Rows from block 4 of the image encoder of a small model that answers yes/no questions on an image's attributes, named by matrix and row number. Rows with one number belong to one channel. Each number is 500 + 50 x the weight over its row's rms, rounded and kept within 0 to 999. All counts start at 0. Numbers have three digits each.
After each channel's rows are labels from the 100 images, of 14976, where the channel reaches its highest value: "colour at peak" is the nearest of a few named colours to the mean colour under the peak; "strongest on" is what is common among them. Only what is clearly more common there than usual is listed. The data: cartoon faces.
# convs0: expand pointwise conv (encoder.blocks.4.convs.0.weight, 64x16x1x1), inputs 0-15
# convs1: depthwise 5x5 conv, stride 2 (encoder.blocks.4.convs.1.weight, 64x1x5x5, trained with AdamW), a 5x5 kernel
# convs2: project pointwise conv (encoder.blocks.4.convs.2.weight, 32x64x1x1, transposed), outputs 0-31

convs0.4:528631409511534479440490487535488523538535512559
convs1.4:523509499517518495495510521500492422457496512463392385440492480443389419488
convs2.4:497533393508501517535506504500505463617543503427518493465492648500424463468432480434480480537520
colour at peak: orange
strongest on: orange face; smiling

convs0.1:494507383549540547454464420423504539487541515522
convs1.1:467439464502538532489484554567504488544597579436452529584543438442505566528
convs2.1:520432513489509505551543471613537517389398473526480454557580583469452490520547570497512505484512
colour at peak: grey
strongest on: teal face; beard

convs0.59:484461495436404494461556489533368518507481522518
convs1.59:512493487432473507516514540526495522576616570481497579606544450451498473437
convs2.59:474596551556451617439543491533421447551530470435512542504485468545487509507482521562488582522420
colour at peak: grey
strongest on: orange face; surprised

convs0.43:565505464548564517483572599500493592469459508464
convs1.43:499507499494495469472474455488469416391400459497422404420480514496461455521
convs2.43:509548490541358517503493524574441465535484549566478596462560559532511486526461518486445422438534
colour at peak: brown; black
strongest on: yellow hair; pointed hat

convs0.57:535542529399546539467587490492536454538445557452
convs1.57:494517524526534514518503501534515474444430462512475387357424520497461432466
convs2.57:555558544499538471587483410494492453502539625509438453500508510590465505542543526421565476453469
colour at peak: pink
strongest on: pink face

convs0.53:382460469561448497503557515538469491595523464484
convs1.53:514507491521540506490471471504504457410406447472425414419437488467428438457
convs2.53:480484466414473448583513544477483547549570574454424476518564550536488524600455503472562491521590
colour at peak: cyan
strongest on: looking left; blue face; face colour: teal; neutral

convs0.33:537510548465477488459427511421455443607510542549
convs1.33:510521524512494474502528551537438413475529541448406406462514506448397442449
convs2.33:436554503482532463365428468500502467528487541453432474558562593398481476439539484480534493509495
colour at peak: pink
strongest on: pointed hat

convs0.29:539441480478562473469465478437504646522513490529
convs1.29:509515502507517504510503507529471454450446488477415383394410489463423445465
convs2.29:504483483528437545495436504562475393497534522506440458433475494590533423425434482583520443465443
colour at peak: pink
strongest on: sunglasses

convs0.60:559466511573416461485500414505454555521416526478
convs1.60:509521504485500513490466456468474465526547543468496570625608515474558594567
convs2.60:504559456492439522587435486458460586432476500540503484430400423493576510495509442574501472484559
colour at peak: grey
strongest on: surprised; laughing

convs0.56:466557617419498471520451526505523566455451529470
convs1.56:520524475503478504461455438473482401389432503482421418425471454453465489508
convs2.56:521525458425488384450537472532538483581419550596527535464459550511449490549461421443508514530525
colour at peak: pink
strongest on: earrings

convs0.11:567527542486503478416521538455469604443556555514
convs1.11:498492487504508485484483480490498506550550506475549638629518465558587566521
convs2.11:491443511539518473514509535425549578499505446415482493471455447392487566573535545477516580600488
colour at peak: yellow
strongest on: yellow hair; curly hair

convs0.46:518508520438472543498548528513504615546430434431
convs1.46:509508496513508512506485485476501489446418468504420359372465501457442470507
convs2.46:575441468553415421531585538520466462509461564511408506461508584513549437536415490494546488480493
colour at peak: cyan
strongest on: teal face; top hat

convs0.47:499476499438495468417575419439545522588531482483
convs1.47:505489490479504503520502466465488534551538516495539603617561485518592608557
convs2.47:506444598517431513484444450506468473549424412519560499522388575480482448494525542477594509486501
colour at peak: brown
strongest on: sunglasses; blue face

convs0.54:457523539579461532391509508514415502531536426502
convs1.54:489467478464472504483494487488498526582570535491552611623561491529557567545
convs2.54:531486484481528545498452493457465490504461448485485445511439489499587503589473394417450438571388
colour at peak: orange
strongest on: orange face

convs0.34:490579501558466493627533504474521552564475449527
convs1.34:502505503542525523513514528537484483431436479461437403386428504475434415458
convs2.34:479458411502460554554507532507408487535536448450387603556514527474490448519447431506458437480488
colour at peak: grey
strongest on: green face; pink hair; cap

convs0.25:380537552480527529400520501436530546529469486515
convs1.25:510514510525538520542559523521507504508482494464422366376419454460474474477
convs2.25:485474572398518503538542394570512560582537565443470495529518535534498515540394508536446514548515
colour at peak: purple; blue
strongest on: orange face

convs0.17:579477497366480562484535496525455494482501490421
convs1.17:500479469464462497512537517532479543593588565497544611605545495517549544529
convs2.17:414483439533534531478430544477425536489462493511590530502503472525469508523342468499540470523412
colour at peak: grey
strongest on: blue face

convs0.28:541516440548399473516602516516433531539543508536
convs1.28:515491488473483496495490469486503509553567513492540614635553480536591570537
convs2.28:527412527548526511439425484584542494504479539541501448408448435583462515490499579541504546555424
colour at peak: pink
strongest on: pink hair; a mohawk

convs0.48:526579515520467516453559443533480435489588586535
convs1.48:500494495472473481485487461475500539563540488495574628606525474523598576520
convs2.48:474466494538552592473549556552624457508531514555475580426461538406538438545476496538497485536503
colour at peak: blue
strongest on: blue hair; a mohawk

convs0.19:509468473542459605476438501556478509453613491520
convs1.19:504490485484477489468469466513479476526550537469504595629560483542585595562
convs2.19:472394450527576572540547478508466496448584523534451434546568548555502438519505403483512538481454
colour at peak: cyan
strongest on: blue face; teal face

convs0.61:484443481419446487422501451453509574545571492557
convs1.61:527512501495470507444437486519514494540548522524588615608539532569570555502
convs2.61:494481497522401556525440498414495552553489525563542564570594506531441471592546541542487465442529
colour at peak: brown
strongest on: sunglasses

convs0.13:495506499398418570552466491463507479477506605521
convs1.13:493495515529535517514502491518500496445435465507476384375442500464399423484
convs2.13:473516506413526472540530441534534573571456526423557449533462497528569429606471427479544520526555
colour at peak: orange
strongest on: orange hair

convs0.14:456479460421420461463491484584484577537570519517
convs1.14:505536575537541520563583603569543540553564572509474441470516463462479467475
convs2.14:450628521414505586579539575530474450571499505527538494452472465440505562550535514484548481457482
colour at peak: cyan
strongest on: glasses; surprised

convs0.55:465434388519511512482514520539442535549566573455
convs1.55:496512492481484511497504506501491505546600583490501597639584508527539553538
convs2.55:507490539384501510555593446570463457437507442567461508515449479492456495408556513495434445496436
colour at peak: grey
strongest on: surprised

convs0.35:465545532505395592491444499507544540512508529410
convs1.35:497488476464484492474486521529509542577590548505535607609554515528562567557
convs2.35:626465542436542493487430558500449431451507526520468484578440490522558502510483530427499545444404
colour at peak: grey
strongest on: green face; beard

convs0.20:503443534515388559423437500519502570531467544518
convs1.20:487472430429487521507478463457501560577544473508537616614543488502544540540
convs2.20:619538401542483572558403555484476496478535490509454508594523488528492519482521512469393475496546
colour at peak: grey
strongest on: looking right; green face; smiling

convs0.40:437554481564512540553505409532466422473533575500
convs1.40:535523492521519513476429440480553496426364409579548517456477525548530511507
convs2.40:429505482494579514579469509469480498571611527590518499488481440484591479421528576463488565462507
colour at peak: pink
strongest on: looking right; pink face

convs0.50:521525415434457419464491479461417510554511564538
convs1.50:444501489476518524530476454490573547467398437526488432408414497479442425485
convs2.50:483439499468500455437461556485565524507556461407595502500505546562496510384460459472512457400463
colour at peak: orange
strongest on: orange face; looking left; surprised

convs0.2:539471561561521548512570468583536425512586502489
convs1.2:493453466482497511457453468475515542529552514446550587621547418487564557556
convs2.2:516394478502494568497443454481417436570529510441497472382526520477523423470553481568569499527474
colour at peak: blue; yellow
strongest on: beard; top hat

convs0.3:451454506394467493525550436475580490584486467478
convs1.3:509478513514525498502511509515500491443394471494442389380449472478432418498
convs2.3:482458456488507507455525564560486541508514588436423383482481480474474571442430565540565454526446
colour at peak: cyan
strongest on: sunglasses

convs0.63:527488538552479463503452433535415489553414572449
convs1.63:483492486436479508561567530461444579622569496443546582550480474483512518462
convs2.63:457505518559463473505478452527510491466612476475539446442571461440542575522428543563552419414501
colour at peak: grey
strongest on: surprised

convs0.38:527426411413515559512544539546464467522510572473
convs1.38:483511497488517487487464469477503474420402425524481442394437523490432419429
convs2.38:560508471512399443473473533432583467501524569488525394491517513560511483552458508395560479507573
colour at peak: orange
strongest on: orange face; winking

convs0.49:483476527476490508429492517521504559512492667515
convs1.49:483495460477527475494472446479522537556525474497554606607540477515570612553
convs2.49:575484503587460577539548575516500502486493452385484589573501515475533436468540542481474480411497
colour at peak: green
strongest on: green hair